{"eps": 1e-06, "epochs": 20.0, "weight_decay": 0.2}
Rows from block 4 of a small image embedding model, named by matrix and row number. Rows with one number belong to one neuron. Each number is 128 + 32 x the weight over its row's rms, rounded and kept within 0 to 255. All counts start at 0. Numbers have three digits each.
Before each neuron's rows are labels from the 100 images, of 14848, where the neuron reaches its highest value: "strongest on" is what is common among them. Only what is clearly more common there than usual is listed. The data: coloured fractals of 300 iterated function systems on busy backdrops. In brackets: how many of the 100.
# fc1: MLP up (model.blocks.4.mlp.fc1.weight, 384x128), inputs 0-127
# fc2: MLP down (model.blocks.4.mlp.fc2.weight, 128x384, transposed), outputs 0-127

strongest on: black (100); dense (28)
fc1.9:158124128144170121125120115168143087084099174132083170156094177133173165117188101155101084093137087133111136148110155076078140159107110105109165101161171094073166154151151052136166148113135154101158099134123102174188121105156146063102082161110129115137146123132107108086158186085096125175078111109083135125127062170143182106098164100146141138117184083128160177157162085072134115125130
fc2.9:103135130106117124103119065132220136128124117165142113137209085175100120096097107090113126136124167114146119118139063141139121097095113016122113142145134130152111141125126169118100076135117152135123145115145128090095126168124160155028150101118164148144110097128135134120159099165161087109157124130135106199114141070087088067137125128074122225123083158102138090085146136159165094096120

strongest on: black (96)
fc1.151:151168148178114170124079119132120134097128155196101095077172096166098109123094098134132152141155145186150165101059157208122104161159075138194116142146127113074121147158077161150088145188151125159125153089144065103113139138110123117135098122149181090186133159139111115134140123122152181163176094109138174104097111105123121127191129180076102138111134175107210133138183148161137123132154
fc2.151:162185167125068167160138175070115173119185128180105128094117152121125116150091133138152119119193118186174145095155172202106103109176115145167103126101139116113136119128067165122139158145167070168126109118124083092097177136146092149127116137101139100156178174165119094121147115121120196138133090090162177104121142085115127167185109137099080124100129149127200131085149124155073164159180

strongest on: brown (76)
fc1.168:138160106131080166172116155100102172110158113133123146077100119100147128141123163162165121102176127192153132085115177187147063111169127166159101102109171149080160120078098147159124123149163078170084108108129053115124174079119096141151128116143167096171129199162122109100111126135127173118121094083142172096110129091115117152193120177090103100080127159125191123115108116169098175188174
fc2.168:136168112140077188170149119072155146121192132182134151104148118097151130135119134138151123109190115190185119077152136167105072086165128062153088095083158135120141147078082154137150135148150089150139098117099109093114173120152080124055132140114156106170161170153113095112158132153146161139130085083173157130106114088080136133192119144086074182098125157105177135109104106141089178158175

strongest on: green (61); yellow (39)
fc1.232:169138127071114108080121156136144149175130137119129078079122181140101140159107116179133147156140166104121155159106182187166182158118152115176096171162097119119119158134091179104071181103169152157089179148163141138078141119100155155138112133120074096149184114116144135164096100104064174109164181151179169155097166152179101125104078169144170140157091102133110124139159187184134121092110
fc2.232:138167127157110173196146112087133117115167147159123171147135115087175176136167156120145104087176087181183079087134095132101089100155143074105112084072168146130179109089095119171169098134156082101153079131076104125152163109174074122092140161131166136158110147167101081092171145151167099163102080085137112127139110108095160118158153123133088165081154148106149166127093079107101175160168

strongest on: brown (98)
fc1.332:147118084128091156128167087093068135151164173162140141169113142126124136158078136072140076091145100138137123094107071092094130086123084172091133108100085110104169073106163113126134100170148146045115106095117125131135148153147137122108142166109107176131087114173129114050149066126163077195105104109149127125141083118078109181163124128120060113089153134064178172104134088082126149156125
fc2.332:105155130129171136141131114143159084063125135181136174214135129138173173100162119075101094079142112129174117127114081072095130139118117129102161087126164144217170146161138135143167073139137127114179093127097119138154152156189129088079146168119148145128108086124099098083207176124150068171104081080110095126148153134145166110110156093120106160096151137104076158125131081073143123099128

strongest on: white (80)
fc1.97:123148076078109142157202137109108130129119100144148122108121126156118135124080122112111151110179146138105176107182127172106155137128119127138105160149111113172134165122107176131145170136127133177103168097117168049063184130132095154112126161107065119110193154115156109135139098116182149120200159073152122100151173149099140089089108122151102107160102203134023147073114170181128090128139
fc2.97:165132255154134129131138193141085153107109115116092153169070160125156122117148130112169113109145092140091173138148198124118158124178084207109148119106178094122154073143134107145159159130125083149137110142086113130139132175164138139169114137103147121103175162132145116116112147105107167142092139117103174047140149137147138174145123108176140079098166100139159143185095104118039160138109

strongest on: brown (41); blue (35)
fc1.56:140164059129125165191175117116149097106155144175122154141147135102175137148132128176136092049163085196160120120171127150109082124129179111153096112087156133134158116092075134119131143129177081130160142167108110120146178069162078086133110176109096077133145167167103095066173138112150110185084068088139153138102095137098190120145122099117082102095126119090130157075143114106124152131179
fc2.56:138103201181171096120130125183140137069076110107099144165077145161131111094144078111069135115141082130093191159148186100105139152111059166102189099170178137078114115131154095130164124159097114142181088072119127131143116128157157151118147148164139135072110162103162132110155171085126156150112120116078172120163104172173180088117069084140155117117166113163107144105164085100135119149102

strongest on: grey (67); black (30); dense (28)
fc1.179:160124127131128163157075124104125156150116115126109137078084123105157175103121102221093104141191103137106192144153187110151144106164090148127147093150098134110115135104091097090120185130092129147118119111101106108131128111170110060146074119128079106100182161134093075101155197133105138161118109082115069131116089189096109124186119111194089146095183130154125143225135150128152146134149
fc2.179:106119142075123120129164079129218154124120095112128106136187111169105109093095108090110176149127117113146157156187074119161152099103134034146132123133097125200088127141135157125104148122118123168116114161144151096113127224112148163048142088095106143098179099096152145162121073164147097086149132140117090183126173104117107090123081130128133211136111141135101086076127117137147120098097

strongest on: brown (47); yellow (40)
fc1.245:177165139161169096086078105151094178164095093107137103120092144168124178157147138122113109141155193114134202175127179165198099137105109107118112117184173075070102151112118098144065166105137096126100162153133170085149114105082106162149144123074135153148165183121101107162147113082115171067108171136134163145131197132109130098098117095157195110194110151130105119142123110119128130100134
fc2.245:129166104131099167162177104086179107144169113158116139176118120117136161153149148115116119098171121180155053092152075119135092063122149052098095084082157133173166077122093148165142105139164103129136113161091143114116141180147091167055148103131131118153152128158132103127144145184167036120108076084169130146109152108090145094143144112129102199112112150068078120115086119115103143103151

strongest on: black (38)
fc1.224:148132141148090182175133159110109209142160120104118127101118139086115118157125154154138154093184115183154116121137158146135072108167087136151113116104180185079161118083078126160154180139171060191124114086109090142134186096100109119166144143144141104114149193128182100104103098165140172108107121092144174107136097138119125154188089152104113097096146134162181148106102120140079176207161
fc2.224:129179189152103164142091082106193137098162131198130165122147114149149147123124078125107104108167112173170178091151131167083084098143112079128114105131166141094143153093082148143155098140141112149166094099108111084102169155162125113054135151132154131160116155160113083089183158140155144148132081085152184153143107074082138085181141104078074184075133160110177143131153100141122150172159

strongest on: green (80)
fc1.209:183165149138109112097115168138113109158130185181086132115114179102112154172095099171135082107129142097168123110093168145123184176072134143193088134134090074119165180138065139092110143114165140086128129155126075164119135149160142098150062161099096080165181099178106093121164116071059154156110105129186123136090138132145150145089154158157091152109102085101116171146119160139161097099153
fc2.209:065079125122162113142122065144151130096098089112188109155157063156127083074144111071105180161118122135098132153123084106142114098135101078086163126113140179158081116110175107164123122166079155153138116110139170079127087140101140144069181086164135176087105122072160166158125126168188085098166164152089098161173139120089114100138110103103164146160153187174110095098140111136142124153089

strongest on: black (68); dense (39)
fc1.348:117075126134123130084151159141079121144140081141172115126195084100073094131079148111178152132096171123125103163119071119108146113157092144107136167070119173191080110104169168131126110178108178087086136144172139093128096139117100133182196099152206162091086101110142185125132148136156108125128146143105114092129132094061072141094153098082171111145097161162138093121110123133088133125061
fc2.348:119109120123225096112179097168139083104080140069122139197112122115137146102173123106072125120093104115083112171171089050122146155110119123078214130121124125160135076136192054144146127132126137100182136119128200133156102111141139143096143146154103150071108132113147120157140133137138061130127129158056102140174136177153141090080128089157139162129165124152090143128078115111153113130095

strongest on: black (89)
fc1.192:079111084093087159192095151085124150134170124127195092128135087122120115140123160128164172173151155164136137105167116157144075067166140158136114134091135182146104087097105159165091122154106094175101147083131148106112154073086084127164180106166128171096127150089150160147078098169176134101155127129151120101169141085102103165209107146067127098132107166157117100108106143141073184162166
fc2.192:124106148129151106112131193156048084166106095093137113154120141121127161142138166127151122139078125093088091158134108091141174166134153252118134137120100115165124099162163117123131108086123143083107144164131170168141088125105137124240123120134095143115090097115114147152086119128102100106109152163127120082134156149154122181064169121173153026145132093119081120167093144109123114102092

strongest on: green (51); yellow (49)
fc1.359:149115144090111093086144143139141135168109129093114092083117179128101119145090144172145136167104149111100142174101186142163185173108130150190104186164066097124119154172116160078092177110156140139103172130179096143113119120107141128149102115105085079129193123135149150178094100081067197102142174176149135146090175158180102120083111164188145121178106087141120126150148168155153115081099
fc2.359:121146086147131171193173145092081130090153125129129155151098118077165131123164160119147117094171088186158088087164125126095075089181125147097140078078172158098151100087127109178165120152134076127139081104082126114147158077150071128128148151154160147118114179131137092095146148138173109149101080076114133082157105135089158153167122113123101105087168150141153156077073088112077185180165

strongest on: yellow (93)
fc1.196:119135127158162170169090082095100114086124137152132153166124094098152163128175107092075110109112113133153117110147056094094070090153134116089148091098157156130142087092182068174167075138107125099176086143086156119193104117164085119090131133141155166128053109128112099106155137167207070128116082103082096125177102137081152108147179103101105113117176158123125141121113089088137154169155
fc2.196:112159101129131177197132106080087131109173139159143157154138111092171143125153155114138121093169099185177092082173111130096048081171135111105114081081160157145148126060119149174157120160142112134161100109072131093117150119163072123112150150147154136143150162142108093100155146151193103148124073078150157120135109100050147136178126097107088141073133176118134151099087099124101180171173

strongest on: grey (98)
fc1.200:093098104092149088085126133161102147129087089096175083136154077168088102081128147089135161180066171084083125154156083121163152114151124151093138177132090154178084083147166109121075119138102175115093161120176181103111096122095141168139160091144105171094076105081147164155087097153164081089175168165099122132149173123113083151100110103119151098153109159137082076136131170143134107136085
fc2.200:091074162115158083105107095169152158106073096087156089116144098179098084080111104098098171171109148108074209184100145135173152142119088118111169156159120153122072123154172115122096163141073149167112140098170141112101090127086179136117155091145117161082117131074168174163091114129133146091170181164093151136153152126150101112113092110117176115177124147182119085135168147161145105136076

strongest on: grey (50)
fc1.193:104075097108107117109144146118120150133112098105178115113151104166096114106102159061146159194066180117110105148145096150164123121148180140111120178110097148174074129108171148135096107153070175113076171149129174094110073130098126128172165086155086170074091103101157176141094121131137054083158150167118096143170166079125086144111129124108154097176077139132068096079111124165133128144102
fc2.193:098085168102150101132103135159126183121097071094160085098125101158097087093099112121114169184134145133082191174167175163175137110158101165120159150140116156112076117140152133119096172158081106182097141107171138100088106115074153180144155082150104143095155172084156167186092110147132175067155173155106147102157178134150085119140084139135176104166130155176132082121143154159104134161088

strongest on: white (63)
fc1.14:187157160186155147154139101125163103083112181096090156187088166143190161117174090157118135073161071138139119129111127089104144139114126126117130084126146090086181130129128101143158116118169112133172069094049141161196146114179127104091106184115111096119140145157131044118143157105109133155097095077101117118161108154149177116141110112170124151098159089126130186109123067075158122123166
fc2.14:146135121162158112116091177157025067144113159119101140158114153084143160150159154146144083108081108098113095128094114085112148158124137252110135117123133095121157122160148098146147110094140158071135131151116103168159093121132148074236110157133139125139093096153098112103116139099117111143090124139114148073122111147131148181091186121162124025110138086115120153159092122098123110107121

strongest on: black (50); orange (48)
fc1.335:080172138151110120123031123101137126081117158148164172150125093132115120135126158159135163128148081077111239117104143126128144113136120131146079166088130106102139157124144074082127106135070102145092096090152050119145133155119167135124151134130153174174076089124102097145125158107134187129118171174105143098083098103115133167192200156107163072106130143156186119179114122117093135170131
fc2.335:126151147132124151075045136113167114119154172181155133169183150194145179092152110113130094122149149150136179132103168125092092134136122127126120171154165108168158202095133168107139101141108162120138170093167119093092141182141140121079144133140159118152115117140077130123141206089163147132141118123141181108091167043103117144177165054043127148097087148135068159134157132142124120112144

strongest on: green (96)
fc1.228:179132108087105091075116134154125142160123145141088114067142180146099090146080125163126138131108154099095139164102192157146155195093129132198114179157082096129101175147136158072102191124154171137088184122170077136078098134108168139151092125096115069169164127158132153129106111095094167155118158175149118159096155161209131147099122151160146140150093096149093128146132168155165088076119
fc2.228:122154110172138168189123102106137115090148139172126155173130113105173155116171134111114111091177087172169106094141101115086066110147116078088138085096192152118148125084121109190173085149135102121173074101086114113149151127171095128070155163150192140141107147137118098097179174128190092157112086085122125120141102123073159109165149091092093159083163153119172156095115071098118157163154

strongest on: green (94)
fc1.369:076143121141094150168148167081089175093154082098157116130097092091155084157159144144172163117157083198158138098113140142125066083151115138111118075102157177127114083075116095169138128183094106185112068092119126096147154094118077164146169089158130123102130168095167111134087109177147134079140123099102129113181152138109133159174095142155113119113185160167132104154088075152093170183143
fc2.369:147143090095116126096102103130184074156121149165106137129156141108100165136109105128110094123083164079156059109082058111115145133090159058137110148138095088142148128183125137110110070079147157077137150189126114159141130172141141122074109127080148123157102055161101117107153109118110082129098115141138038167100118124109105091111215151148108197124103101070137133141122151118175091083131

strongest on: green (97); dense (27)
fc1.108:080108136166156168183129098123115100075117105133153178164118107104160117090174114097113118119153099161150112111145090082092092091153117127058151097091180160154123099094165106178181090145089099115181086130081155109172141125147116115116142124169174181105052137117118104115154166163192093149126093088069106095160091141075162141172147080115116127092167143130153143145126071088106152177147
fc2.108:118142094156139172183121099099129108084144137154131179163114115108185138111172118108108112082154084168150113099140102111073076111151105089092143071094190140108143127080127103172189095146129099119179076103079116106145146112170091118075143161147186140132107158134113102088178187122176080165106088084117130112146085121073172107169142093098110147089168145134172161102118072097114157166155